{"dataset": "cartoon faces", "train_examples": 203450, "translate": 0.06, "kernel_size": 3, "momentum": 0.95, "orthogonalizer": "newton_schulz_5", "grad_clip": 1.0, "warmup_steps": 1020}
Rows from block 5 of a small multi-label image tagger, named by matrix and row number. Rows with one number belong to one channel. Each number is 128 + 32 x the weight over its row's rms, rounded and kept within 0 to 255. All counts start at 0. Numbers have three digits each.
After each channel's rows are labels from the 100 images, of 14848, where the channel reaches its highest value: "lies over" is the class under the peak. Only what is clearly more common there than usual is listed. The data: cartoon faces. In brackets: how many of the 100, against the usual share in percent.
# convs0: first 3x3 conv (model.blocks.5.convs.0.weight, 192x192x3x3, each kernel summed), inputs 0-95
# convs1: second 3x3 conv (model.blocks.5.convs.1.weight, 192x192x3x3, transposed, each kernel summed), outputs 0-95

convs0.35:158077142111093056144115141103096043143162137110167163129154113125107112111165136158164115126112123083155120103088072100110153119093084153165109157111117142137117153187115047104121161028130082139126116115183134136111101075169100142112138065158083079157128146162159093130161109129143155138
convs1.35:096104151158142123133140125147130131113158145082130105000143109122140168080102130117190057125172138126089103136162148148120104131156080102118132184159164129082135130156142104150178163153141140125128118169141095091161152141167109118109161095150116100159106132146143152163139090137141118133
lies over: hat (78 vs 2.7)

convs0.170:149079106176102158118121068163129092149102098109171040133123151141184126116114141159153176175188135141127150168099051174115152141164118119101078134158130093106138150176146117152145109157168145112160159120097116118139160103154142126150187169104100149143134170175072150133081163086121081135
convs1.170:112124149151106161093091134139119112135131128077193143125123149133119050134111172170130105090106100142099109151153114098097119148145107090102126154118189111212134041091127109122058096087112103084110136064163139079126134123119087082140120077137148143096116145166100151157115103131097093138
lies over: backdrop (100 vs 62.8)

convs0.119:131110053079119135127077102150162122123115116115127136080144161109147102086114114137169020134139125095179131102123117138100133178095149143110147104115047123133141125097115155105174128121087154163182119130125184151085176119084127124134130173151084148094116111080160115130114143156153118125
convs1.119:145174162139108113094177138131097142146102060124158147255117181138108131161142161121115169134118144129135119119148133105156149099127120126127104144072081199114120131176054126135103120145141144093110117126133112157183185148086107133143120142129164101110183109132113130124128090148121101123
lies over: backdrop (100 vs 62.8)

convs0.165:161119155106143120136119160139140102100148159122115108172205084133119115108086126093175168093103116104119143072100148136135110184118135133132111119126127138081102159116095131130112094101121127148078126115095145137041170137068100084188120057149105135097129125059120087170143121078111169064
convs1.165:093106156137081162137122117185133090166121167230138138160138200081153102100132155113123110156145113136153107143156112077086157111113121102140118166078150194153071086102129126142159109165143095124134159059096170075134143148095040121148125173116180171132067123164084129167146146114100146158
lies over: clothes (31 vs 6.8)

convs0.74:131088104079105109114119160085139089058146115128194081108108128115086114097151107141128128124134133145129140093110144102141163109116093089102134093120110155117092156158121102047077141121194139112161114107101144132126134099126096117153107075097172125139125166159214088096162117091116152109
convs1.74:162173103105178126132094119105156120095132152153173100120098102135136108121142119172129146114162109181134138115189145135147141133142071191152172119124091125137141082122069122175175138146113114086120155090123126196150135098099158140117083074102184120076129102123149214156124103146120048129
lies over: backdrop (98 vs 62.8)

convs0.91:120103127107135155155134109136175105132153120131147127126116112100144105121127133122130075032101132068113112134155115140097119137130142165140173171130097146097114101081186152050155166098141106128000129169089166118141134121138101129187102158118097131145123099110134098148110151098101109076
convs1.91:166116133150098130155155136165125119128137132129078124255155116096143132078131154136113120177178143117138172166161107122112123184085132139081161106146104132149085151155119114144130137123154145186027171140166167124198156140148153149233133160072150139093141112156169134188092124117111102120
lies over: hair (64 vs 9.8)

convs0.188:151082145074149169114079081130129110159105124145182092095097090130109138146157188106166125138119144162120138152065153127112137106088078122117119152147114177158136099144125099151140100043169132112140116115090111211075149131176112154123146091144089148122150113131131108163109146134199139160
convs1.188:158114083169138109117126107144153142117134108124119149139158111144123104157098056156132142115135120163166126114124145108157090192156146154156145068143117147173146097128065159115121115170133132141110135143148105000121112133084114133137145132136081100129148115102132148114097090124170143136
lies over: hat (51 vs 2.7); hair (33 vs 9.8)

convs0.99:141143107171123104182157092086091135156102139192143081146134106165104135179151138153154135096114106095103149089143106079158104133094099088140089136122202113135128136137141097115088178130101118113087103106129078190142137139096115086135108170109078073124132120160119120120085093080096121140
convs1.99:181116111129108083064096100096127116087113081098096074099126110167089123053128087113083102131140084152096139120168062139190062135144100106106131132118062081076096163099108143130152128151144090092104158101191115115165131099106129092122181124121100097119091068137137110120111088153142132159
lies over: backdrop (100 vs 62.8)

convs0.48:180140079082163138099104088108129068120152143101150094106125094088000122138132103138146103102126111161111101121110130122068195094150104079165130155076123160130082102120101145045165157065113146141132131187100136168151144125133083132115140123120201141155159104130149106062138148145115140109
convs1.48:102146117108088134101125168109167134132145174114112118104092104117054107161141126146162137159078097126113146104177188103164139151156135172133107100127131107127144141111097109088123154133053193122151074120075123099098134094074123210108096111111045150079101161108108202167136166192101153160
lies over: skin (47 vs 16.2); hair (28 vs 9.8)

convs0.39:082155153143161153165098160131140176091139081116106141137160114047108154091096157118072144113120120157116147078127151118094100119089158161132093195117062177138081086105121110155101075092108126210111134093194079167086120148158145081032121181134115133135141158127127131173122162104126117112
convs1.39:137090112174177110101104126141150075125176133125183135121080164183130118144111141169118166149141112149156120123105136068117083065096093113171114118129139133167168117125071056108095086083099105081190108089140146070123107139067154189119126116138148039146164113153094105093089091116154147167
lies over: hair (91 vs 9.8)

convs0.73:132128127113141135118127109130128117149037122092141140119117152107126111117119129124114100171153149137137116073129140155160127127106164141157129126147109129135117128144159110157127104136150121092020120155113089138133163127132130201241131121106129136159132134142101129148135117116123130115
convs1.73:119143110133131127143129183113031127121000159138127133137141145154109134117107068128128134126096172220155071127113150154138121093102147135137093164162142188156128121134086118121128039140159128095084121111093097117112111129098143120043127114144149117122163112141161127150160166139140114092
lies over: hair (53 vs 9.8); skin (43 vs 16.2)

convs0.159:111140091126137100117161159089149152089095149092203144103156103127200152107126154180091146089075104150161128154208137144093176083130148078104123097164107152129110109105120142075152106090163131148095051146122164144123142129111131142140162140125068117109159154127044114093111122075106179140
convs1.159:084068103119137167104087131128100149074103064153137123104102105067182125134152135149120119138014125156103178102105102116120152164104066150107155069105111109153085081074169095116120136085159139126119176156116175062136131132140154121140091154071100125156152088102025088146151153165081124123
lies over: hair (31 vs 9.8)

convs0.122:051112144134161118076123148100190058165177182134139128116106114037141112114121130171125106083095100165162088132124155146088127176125120110162098153171139122104065139125108152083152093115173170119121091140075126153098155101136122133129130092117156139061130156121125130056109131102094129192
convs1.122:114124114131115105140088166059122207233080123117137104133136162108094105177095115093148194113108139142120208136175151127128154123116141082110100107143120172157170122061110151076125088121126132111114152150061135151035102102101098134148089113157127141127133172096131165057106084105108119139
lies over: hair (42 vs 9.8)

convs0.150:138125137072180163085104099141125154156141141204163159129138165065159177060075160134111137114114156125141136104108158076118085114110192091077137143129106145157160118106208143162156084145086133180085117169170162122133093142045171112140109149160099181130126125159156166153122113112120105137
convs1.150:103117116145105119133099108144093103059090113133145068190131170116129090097096066114090120115154129174107119109152149137200103106141179122045125121170108117156126122191125137083149114133135107139102111114102136160126133148151110089117127146060100195102122170080122092087141120184119135121
lies over: hat (84 vs 2.7)

convs0.93:121084160055154127117093096168069110031101135118118162107132086187136129102141097108116084131077092151124131101106126144200111116101149113089136118105120127142118131139117135069107087118145128132126083151065115098103140133193106118162146098203114077218122106085141029143134145157155147129
convs1.93:182119112117130080104127118126143112039174156136126090097115095140152096151136142157079153124161143100130176135103093160162126178141114197107184128153106099109129094119136141176156213152119145142085195117132115113160096142156079132128118153121181184085091092156132067188090147134074097093
lies over: backdrop (98 vs 62.8)

convs0.9:108149158049127189165119120167152120151195129082134117113123151122132135178123136134122111052127142255121159121125135151114121135098047126104126165148107124120093131123130126074127125077148105120117135107123083147155124136128118058255140172099132129200089150157113146143117147128157123129
convs1.9:150137162117142175158189123171213155143163123115084108123127145114128114149151166115110104147128126240142143180125154185101149172145093148081172126124106110164210108160112101112111168119122122179193144146153097119122123138126114185211144166147120173099136118146085126121130136133150136095
lies over: hair (59 vs 9.8)

convs0.10:101177103148086129123112063056127116129165133112156159108131155119108160085116102138101133126148145171125145114109133102146151148070119106199076104097118099157098116099079037077124160123149174157131069129128124170122121107112155087149130135078095120162124084111147117098172167139103122162
convs1.10:096110096129147159117117123110101220114136140124092151036129121126120136124119099099105140089158098095140096127110117159104079093115066136108151134235171151162137136093130107138109129133133132106103137139125070017113104129131144109139117135111174109091174139139161154124143138130135133108
lies over: backdrop (98 vs 62.8)

convs0.79:131116094091127076179119053156104078042121106101103097138127085127057130122142140130086135130113050124151112160052161092125124112047112094127099114125145082136086105179093156060072106095186128130137110132115084136085121103155146121118102138132134094116167115137194047112155137113094120082
convs1.79:100159163111180199102126089100141115193111136164159163099160101150120160136125117163097141111223126113138084109118115128104134166146099118155100130164146153105167112110119177164189148146148117108178202138108131140178090118104120171143124118155195117108129150127200174184132155088131156163
lies over: hat (27 vs 2.7)

convs0.180:140042110093111139085095133079143036119106109186184147102126112118133112121148132131157118136113150099149138099141101130083213151112088143144115103104114171127093111119117104087132085132112113140132065111108116164162097097064110117124153104104086045169144092135150122116110054080145057155
convs1.180:108144093126203129170130119103170169130116100052099156083142126110147159125143108165138132134097171124114122174131166195067140095166105140135136148179123110139155158195113132164088118141151128155139168160119098158119177119126149144168111105068147125143102134161162141097113079110105045142
lies over: hair (66 vs 9.8)

convs0.105:171116145089118178124071113160101104145173115139217121149125087093181098104115114119164128114133087126087109084158103106122117100137140135146084120123137132052100195149133149050156152085135127087111142156123116111143155119123071110087138142145120136062189077131164139101195131122101207105
convs1.105:057112136163130103115138099140091132163111114195136080158121180126092139079102187088186120142134114148155160101161087123086145194142100078072101162178087162108070096200149072168117167091120158128149111124118153105130081149171050126139109098147102169197118122128116103136172094092075056089
lies over: skin (42 vs 16.2); hair (31 vs 9.8)

convs0.72:181097144131128096135091125180043147076166123101124154123157111060101087104157194122144126079119120142149080135079114129090153107122109142100114117084170114145211101146155181085099117105124155107151090133051100110113124160165123139143134124149134153043137130091092104106144135111152152084
convs1.72:108117091134138227154121068126142130191114079105095097089165126095153158122137075130151088102082131113124103140140102113150149136187123140134156133116154124157139130113053095138116148113114137097155162128176134095120112118080106131131119112159141172153143165170086233180137055101092169159
lies over: hat (54 vs 2.7)

convs0.46:121098162122115169131144121069120068146127076165147120117106149114163158090140124152152136126169194167124104125121092152116122106134106142125196098132093118117138038115145096175197121140152144172146081144098150157170165128122113128099120089153113128135107115097172147135186080164162163106
convs1.46:107115097108158111104117106116124215114144086153151089140120111102142133127119060121090124143103154131188109147156113143108100122121145128125083167167164129149095135169075121127072112207181130136122094176126138000101067148106117134153119179125118147134189117132133121137151137096091110134
lies over: hair (38 vs 9.8); hat (25 vs 2.7)

convs0.60:145121208107151146086143147205129101185126119114103117155119138165099157165138196106084103136078105149111132078073218128069243128151146095159103104153105144137135087138111074159070119056079163130153115124080161085150094089099094142114099092127101109125120123113109069107141172057153154125
convs1.60:084073123118095083148120103106144122110126040141123131079139099084129148085088174163100056154107103150077109126125147100117150103129123147136128100113175138155160127116146128129134129111203051126125130106088088124144166182160125089083142160101110150114074134088089087128112094195145104149
lies over: glasses (35 vs 0.6)

convs0.47:101141167107117053095084189149127092129142130155137116144052167099173089129164070135129127099100149132072123160113140106108095138093151098195109131109153143114093117138084125147133116098091133065109131106127111105237111103118111114130099114124168099075093093138125145138105116191139122127
convs1.47:070111083132123116144180081110137156137150107168153139137188153128146142144149145147140137129127147120160124116173126108181134079104098180110093136144121121118106175155147109163118133111139102184123123117142144154073191000117158145132172131148045115153155088101095130136129096125171188122
lies over: skin (75 vs 16.2); hair (25 vs 9.8)

convs0.169:111146115153087090114119118118099128085107144157139123118102172111086089135109129146094087136160210140142132056127133075108075132130111158073116153124121112116137166138150110120095082122099132138122154113083148152088161123046091129114121162126106122075173124103099069136132133062132111082
convs1.169:140096097127095161088142097167082125124133112113133126066138119083107117101158070125117140124094114124135114153116154185119144143131255128120149154154087090184133170145117144147146126156122105091157122151158169078139118125096107141165097126071153142121079143131077107113121103141097127107
lies over: hat (94 vs 2.7)